From a checkpoint of a small segmentation model.
Model: arch unet, norm batchnorm.
Training: muon at rate 0.024, 7900 steps.
Data: trained on drawings of small networks of dots and links, 10.4 epochs.
Rows from block 11, named by matrix and row number. Each number is 500 + 25 x the weight over the matrix's rms, rounded and kept within 0 to 999. All counts start at 0. Numbers have three digits each.
# short0: shortcut pointwise conv (model.decb.1.0.short.0.weight, 96x192x1x1), inputs 64-127
short0.0:469499487501513518522493502457493494505474486484494488498487508488485497508510498490505537521501514474564532512568491491574542496510506456517504507491457519515505519523454518501538500492462524
short0.1:513533498472510508524530490501507501491472495519496494499501484481479509481530520473497525514499567502473544506541495506438519522524528514587484418560523511508498514486467519535463540471521483
short0.2:527489494503517491517542540491518509551525571500490533487477554539506542506507532458476487480481492539553491544554491541497509516523519507500502515467498502478514533543499482463511548494555453
short0.3:501532504522515514470521501521501474514489528527511469449525486477508489516517509524479455432508505489440478502487527490487499481532491441509473512533479473501525444475482438518485454458472491
short0.4:487488468492486510527506497473478486492526538525521501507467542533474523472499484548510504521490433524483491512502470508429502523482483493503535514524484470501488510507470496462439504500471487
short0.5:542521484501504498496521492510488497497501501515495517492520518505482501464493510477494487490515540466558561481544534507465446497533557514495521485536508514510491466478479523506475481444492446
short0.6:511510498500494518490500501485499488510517488498501481492495508487506501495510501514492500498497516532499519476457497448472543471488473508491514471496449499508491491597582521535506496494526511
short0.7:504513510494493503497513506497492499491522518507516472479507495494526501483509504515489473478488470499546463482534508524506466454484555472490481515525476497472523505507506466514498502523457487
short0.8:471496495505496501511496490486481511481516546528474502501488504500489489495482529491510440508487492433495531506461473467520514528549505525547485496520457496509487450549444498541469493510481587
short0.9:507502514501498511498502493485495486489497494504503509481515486498508495513509479526504534489503432481494478471491491538490531488547522513512523518465505495460518512526497529488501532494542511
short0.10:503513498485512490492531489500520493497519508517493488495491512486473508471498491525529480493502478483485445482509505500527570507479481475464429584513487516446472511490505525488477523475442505
short0.11:486502499485496496515508487486510490484503550513486492491519483490507513511488511524493473506505560454520500482441492508504509537538542498517512516503484468501471456493483542505507476523517474
short0.12:519523499521465498495517520490492511537497519511518523502492537500480554496495534498481512484489462510505494492499523529467530508499517465545471447499481516453479547497500500474457531448408451
short0.13:524486493499495499509483489509506506474511498511502514505524490496510499505499515484503489510505496491482452510488467540494488472534513522493518548441467503491541481511508486525480537446527510
short0.14:508508506474515512482510496530507481515474502497515506532520482502471483517521508481521525516509579488467488491541494490548483490565540439478515475457538504515529476494501483505489537445472507
short0.15:493497504501470529510479501502508495503496489475515504489497522497503480484512514498494524517499476429573483496494487489478503540467500452522503460497410469496501517508504489502516500447458449
short0.16:510485494496504506497480493503510501511512485508499486507495496497501496491504503498499488499508499496536519468523601479525493474524507511508516518523492564487510510510537509454511514492524495
short0.17:500524495496464506505499505502509505493471515488522517486488507482499490489514486483477508490508454473541456470495486503519513506508493451554467488462481485480503478504489489489455506491474519
short0.18:509521503512505495468500502505493496494498496494507517513496500490502481499474493526492504500516467531504505531491492540536468478470503511495482507557489522524471503508438540505494501426466485
short0.19:462527480500506483490501486490484520538493483469492503525491493475523476475487489517494502481508455476476463492458525526509517490459536470492485498520498509526480477488437433511511512501557497
short0.20:509489504507506505490505492508494488523496501485482502508525479515512497509485497540484506513473475495506480540467592449475490420497504477491491564531476466523520559510436456493520530500575534
short0.21:503503508481483505507502488497501483505508509492526503470492484497490492497488516488500503516488498511547475489466497519512449506489496558500458559550487484507480497489425496514522536423458519
short0.22:493476484509509493512519495521504512496492511498502503493490480511504511504490499514509485504485527528558532524465566491436512477449553489514510545526502518524532463508540473554512545520555519
short0.23:519518479486502492501514491498507506515507497483510504500508503502516490472508501516511497498500533515584468484484577485472504499495483518512455574563511462510508527572528436515508517532551466
short0.24:509484483507513497523515483513512511512516528499486506475487472490497490510481504503490499503486427496481436514503551486487538447532533552479526473476457503491476509486481539490478525527505502
short0.25:500512499491515500510523503517504517507508519504504515493498489497504494501490516487520507496476456469524469477490484489512512511473491514479527469507465526556476489530505468492490553539511517
short0.26:505503505494495504495500502496505505527506513497504508500510497496502511497504495508503476505499466459498554480471462492544600520517521537463475478508473600436415403496499475476475532541453427
short0.27:511482480492522488529505477489493490508466492484477488507517486480546450484507499528493534547473517522484482480453517438515477530486518469492546476497506505455540468478550528549532533478532488
short0.28:476520518525496524467490503495491503507526489499493487523495520520498482541510522511514516509504472509485464459549493497495480522506510501529467472592540469539512480468552519512470475533471548
short0.29:495512464522515503484481490508501505536489485454506497497486488534529474489508501525528517517492504486553544431523508504502537541488508546511542388540495524503532476483512549519526472487515475
short0.30:518494499497507503502513511507483492496494523527482528512505517508476507500492479510497492481517496426549518503490494518538526518556480488547491534520494511510465504533507478521488513511489533
short0.31:503503508479507514509499498512490493519523505502510487507503497496497489502515504483487510527496486505546516491517520530510518507533479558548433519391462482516501508489478473538493528536439453
short0.32:501505492495502512493513501480488499488490505496506503492498507495481496488501505524509510506484468495491502463485451506547584497507500557428478440516465578478460472469525530451460534515459460
short0.33:498535477510501494478488496495491496523483456473502478515533514504525491459511489527484517499492543535524533486531496495566504458532496511472507464539554461546508510493507581483527520446449446
short0.34:512503486500495511501503494486486510471519489500499511497502510507493491498494513512509503508497502542492533507481484552475472489557492548547475466500506429548485529503474481520484436561475468
short0.35:493471507528524495484495513505500489476498554504493508495503483493519496496508484488510498498496527480469517479522511496548445489423515468424536514482479535518468484531456445464514538550553476
short0.36:479541498473483475533493507453508514512477496499514521510482532504472500498476500462501506519514533530528467508482526448503536504534513491556472491555516496452534514509481524531442549520502481
short0.37:508517494492492522508497496488490476534484453474524505513524483519520507485497480520511492503494510493507497474490562495514499564479504528490515480521511514511492523499498467510514510492558482
short0.38:502514490490508497508495500484522494486498502512512494496502499481498505497496497506503487497498535513490478496518506543544552479417494574500480550521530522505449566457502490531533461528478502
short0.39:502542511465513474517524489453493518492502531516490488487486488460482463488467515517461477512488516504535461517472555491453533527510494483482483480558501566465487514499532548513504453437459529
short0.40:508519496484503499529512496483484493506486521539495509502503498497493511520497501505496481510500533518498478515480521446453502483420568489502505510510473544440446488528519547525555510486529459
short0.41:500523520501480499474501501511488503478492510522496511502503492516483494507508496499511522490488524504507493525476520492490536518491567478510478497444496452472466452496524536497537483541499484
short0.42:513490509507503503509504512506515475471488503488486497474489516475505482485488481515498483490499484503490506500511483542521496517482489463544531550495516492447538529528480500521479531487549543
short0.43:500504491500503500486527491494497501506494528504508498496509476485502480494498503520500501496481554502512457520507500493539492491474485501487467537482508474491523499509474455513479523476482570
short0.44:513495485501514481516521509525500501493500479501504499462476505521483498478497487503504498513493484572537544486532517447501494543488531519519538530524529492518495515518557488529514487495512470
short0.45:506503512502513513489488483484495484476497494490503523497501462508510481506486498470500500525497524465545483520485549477474528514530474470494506467478485506460497467531531489436473484551535521
short0.46:511508499495494506493497511508498503480526513506483496514514519505480507487499497482505499513503549486516481546468531520520513448496488456478546573478542520404507542457511559490480540472555540
short0.47:486500516487497499474512513499503485455525516556506493473501515507475498506497514504506489475489523476515465495520475516428514489536565507502480471487531492533544457494487512496472517469554466
short0.48:494497503495503505504486496502500502468507498502505496489492504501490506493501492488497504495516489489506524534471527489487487525576474534494522494389505508469457469503549521514463513481479504
short0.49:495509501478513493499541486488471493515504543492520487488478519499483480489491492546507483491506514533508541480562467538481443491515510519492468487506502461539467528485508489473495496522496488
short0.50:504519512513529515525485491485513494554462537533484521496486468504513492495523506500491501487510485483506450472558484481502555462507500504519495454499506511522523490453530494508514438473522494
short0.51:477448512553470513465475516499481495504502495518479479459492496507492510501533502516485546462506491488489539496505532501503477541536532503469544461483522565489525448485487505501473541539488516
short0.52:497491487485504519494520496507495468477507509528522504494494511490476486485507523505504495522496517510545489549427511478470472417468447456482505515459491456511477517496515505542490551507493520
short0.53:519509507516489515494504510498465510515488449485503508510520503528540504500504522489473509468498491457519530481454494509548502521483454501501516524496473551518519470517603479536502531450470544
short0.54:482539535494486502508496519478489506487475501504495524503507487513488510506516499515493520493519508552501535498502561457483510490502518550493481507479477536511501511530500467532490551556513542
short0.55:495515539529497516487523516503487492492451503521515503516546511500521483485516482521484540478478505525450518451485529477511507561462562478436503479534494514510540482518513531466499455466529537
short0.56:507500503501510504511486493480509494486493490485507535524509478524501532493509469449507510502524530522444544550515502518525527539537546534490495514473516494471478440475535529503387465543526495
short0.57:481488501511491495506486495496480490517503486495492474494483491516521504507509498515480498494485500529547529431506528449462510514480506479418522490484508478530537479535569537573508535482545532
short0.58:499470492503517493504514505506500518508516519501493486510495512482506510492499501495514476515500523516458465496475473496467451491508468453448535498502502462456498572582490527476515529476369496
short0.59:528494478519518510473499494469482504479518488482514499475488524488539486449468524524497481522464484508476500521501493525473515533502522497486553494510554530511543520472522463451484403457467478
short0.60:505523502501488511474480492504489493477462495489497524504518498498500477492523493478508503472522521500446474469533464507500516501498501526485519470502439524537519469468488517471497559536531487
short0.61:505517496487494505503498516495517501510497514495512509503501517504497500491503508500513492496496514519526492516518543481490499510500553476518506453469451493484520462489539474501478472457470473
short0.62:541534466467496479510513484477471518523482462468504514500501497484482475481489525467502474519507517477554552517538497539493492535518543469460477520563510463490515544541476476533450533487529481
short0.63:517503513542498491463498492496506486478484505486517496478520478476523477488506489547482505511495477522476518518485491503443521473494517520505510488504493472556476499527498518504492477514486499
short0.64:474511536536473501484497503512480498528496460537514521513513505517514507525532498503474520466493496469444498489515489467528476517511503473495509422476517475507528446486519521548490578505490541
short0.65:521461512501514519509502505515501496467519511505496490487499543499498490510487482494508498501495484505540508469554465517498561483521473488570474481533488475463544561499491504475486553504551514
short0.66:504503479466491492518531504507494494491502504539486506481510486498501505506494511558501476494466527467455470487437484528469470522510500534466481472468519456448524498497480484497467484490495561
short0.67:497511506502497495478505489494513484483482514525487509508514497504488538498490475518501513474496495514553564546451473508461496480498486530518490503524468516540500492539449495463533505540463491
short0.68:516493490489506494499502509501503484461498559547517492474498487485478481502494509479476476486504468482462471462502481491415443461541486457486523527497519478500529515507469473469501516481411465
short0.69:493520512527481495477483481505512494541505475464507497489511496526531519528531528509492537509494518462493479470510461505481507468506513504469508503457491503524506496507513556529520486492506499
short0.70:511498481510472505470492488495495491477490528523520530514525496508501521486516484542503477475509508485463552505459489541430489484519478516466529446459500470531492499441488462448513399475459530
short0.71:499485475483481483513506491517491502494506509484492492508483496485496470512504506487489480531487483476455510517467485509524457518474546544517460491511478523521484496504507513540516476477513517
short0.72:516506492501493482515512491494514490484494515504497480503493495488498493492480507524496469500513485543528518543393493495463471488476466492509497520422480446514478498481533485545498467490500517
short0.73:524513516479513514490500504442484487480498491480525496498491523509505483478485543491471454552494454474523490453506508553446491519516476507464519462551549470488498483488522471483517511508500484
short0.74:472518500531492466482524499520497465509490487528517483495516495524529509491495485557460493473475500542461487474492476518522470524515479480499476483535478507541498507578435542464519524484517518
short0.75:490512501529503515501495486479493505493489504496487507501507493499511517523504478485504512494515576493526528512477483539503468561502512500463480547486536477453494555520506453459542465455458517
short0.76:498489539534501488473507505533509486465497501494493510509502504548494513503484475483503537515501532477463517516494462478543550520461476447495509440489489533478546491492495507511456521489474523
short0.77:499550504479482501499520524514474519504483486469531499509489526486496502475500522490502494509495506484509477548492515551503508475485473496501513557531507483500471572517526464498468489523503499
short0.78:521512470525490496501509491522476524487504509472492500449477526459504510452469505499505531490503494512496479451505483498561489536500477480529456485535454492465540536485579502541493506496532545
short0.79:491478494483501495495512507491490467483552526497527483473482491492494481515492493516519480521481514509513495497527497482526504515513521504497447480536515511516535513472478585523507588509488481
short0.80:508516517500496487484513500496510520497522498518508506530512510505503499483493517481498471487498516474496462505450490492473524495460473502509478546517557472536465502501509491446420521474464497
short0.81:513502477498514503489472500487501495542510526488502486465476509493508509469491529501499478509487509472563497499523501518506479458480434443537509513514507506485514529447533500489506491443409495
short0.82:494523522481488497523497504484505496493504516514500506493504487488492515495491514486485492497486496458539437523519431471531457496544503520468496569486508489533537468493466551386477513457512459
short0.83:521532506493484483488502506505502495500479509507522511518506507524519500457530513524501506489499527459482509487520523538525519496526488529472514558479470492493515434469484499489476472525528517
short0.84:519493498492510501514485488478476488528474474485511465493495467504525457529490472507477473525486458556511438471476439475500482534566539517543495512447485528521448492468569425449529468526525480
short0.85:522454488527520510519504493524497506505495469481484509520515468532525500502503500480503513542494520481551525489512461512561484514513509487540477428467501492511512501488508500523504551494491440
short0.86:509531494485504505508516498477516494529487496486520533490462511495474513520496530495485485521501463508512531481473523544568499455469480432475527467492539531504488523476488473459476488502538526
short0.87:478508497503490500476495487523498530516529502510482510485504486510513510533487495493500516501478485489457491477486476529493516422495472519490528453504496522512497537525523547510509483488503508
short0.88:506518515494487510485509518497479482462514490528515488488497540505477511505501489502487469489506443546486491509481453503500477476465530475492475460506537510521549481469500476476468471492462516
short0.89:474467496502481515498500503514500513495493513497504479505482504490503487529497494473488484490501486516507503476449505469530490463467524483446538563494484537491508486523552471497511510508505572
short0.90:490477501520505502477498481489506502495517496494493499506518480499520509512511519499482499489485501521520457488477483479552503548476508420566459544560497526526487422554466495442500525499508519
short0.91:486511478490503495512524500494494496507512523473494494504500497492502475499482525512492469513487501438484465508489527460527521475555530454517491523510464461478519490505553514487516478508527498
short0.92:522493522515515487476517502498494511478471492514491528516521488490481472483494465536496514508515526496466477512503522509510516562504553533546448456512515493495519498476472491496497482469533497
short0.93:539499522497510492523502476500494518468513504541518531505501496536453512497531554488547532509536518520556551464480493562507531532490497477490510490528511507523576546495490503500506540491476502
short0.94:516412490562535495478512502516492514494519505477506496481488493498531487502481505497523493529494483518463525510531479533533513514476535475524518441529519508485487517501495494490565506501484525
short0.95:501507486495490491505503486492516502510485510478505507496499491496496504493490513516514509525470554480477510501502505504477517475502482472467493494535523529470491532560454540494526518469460473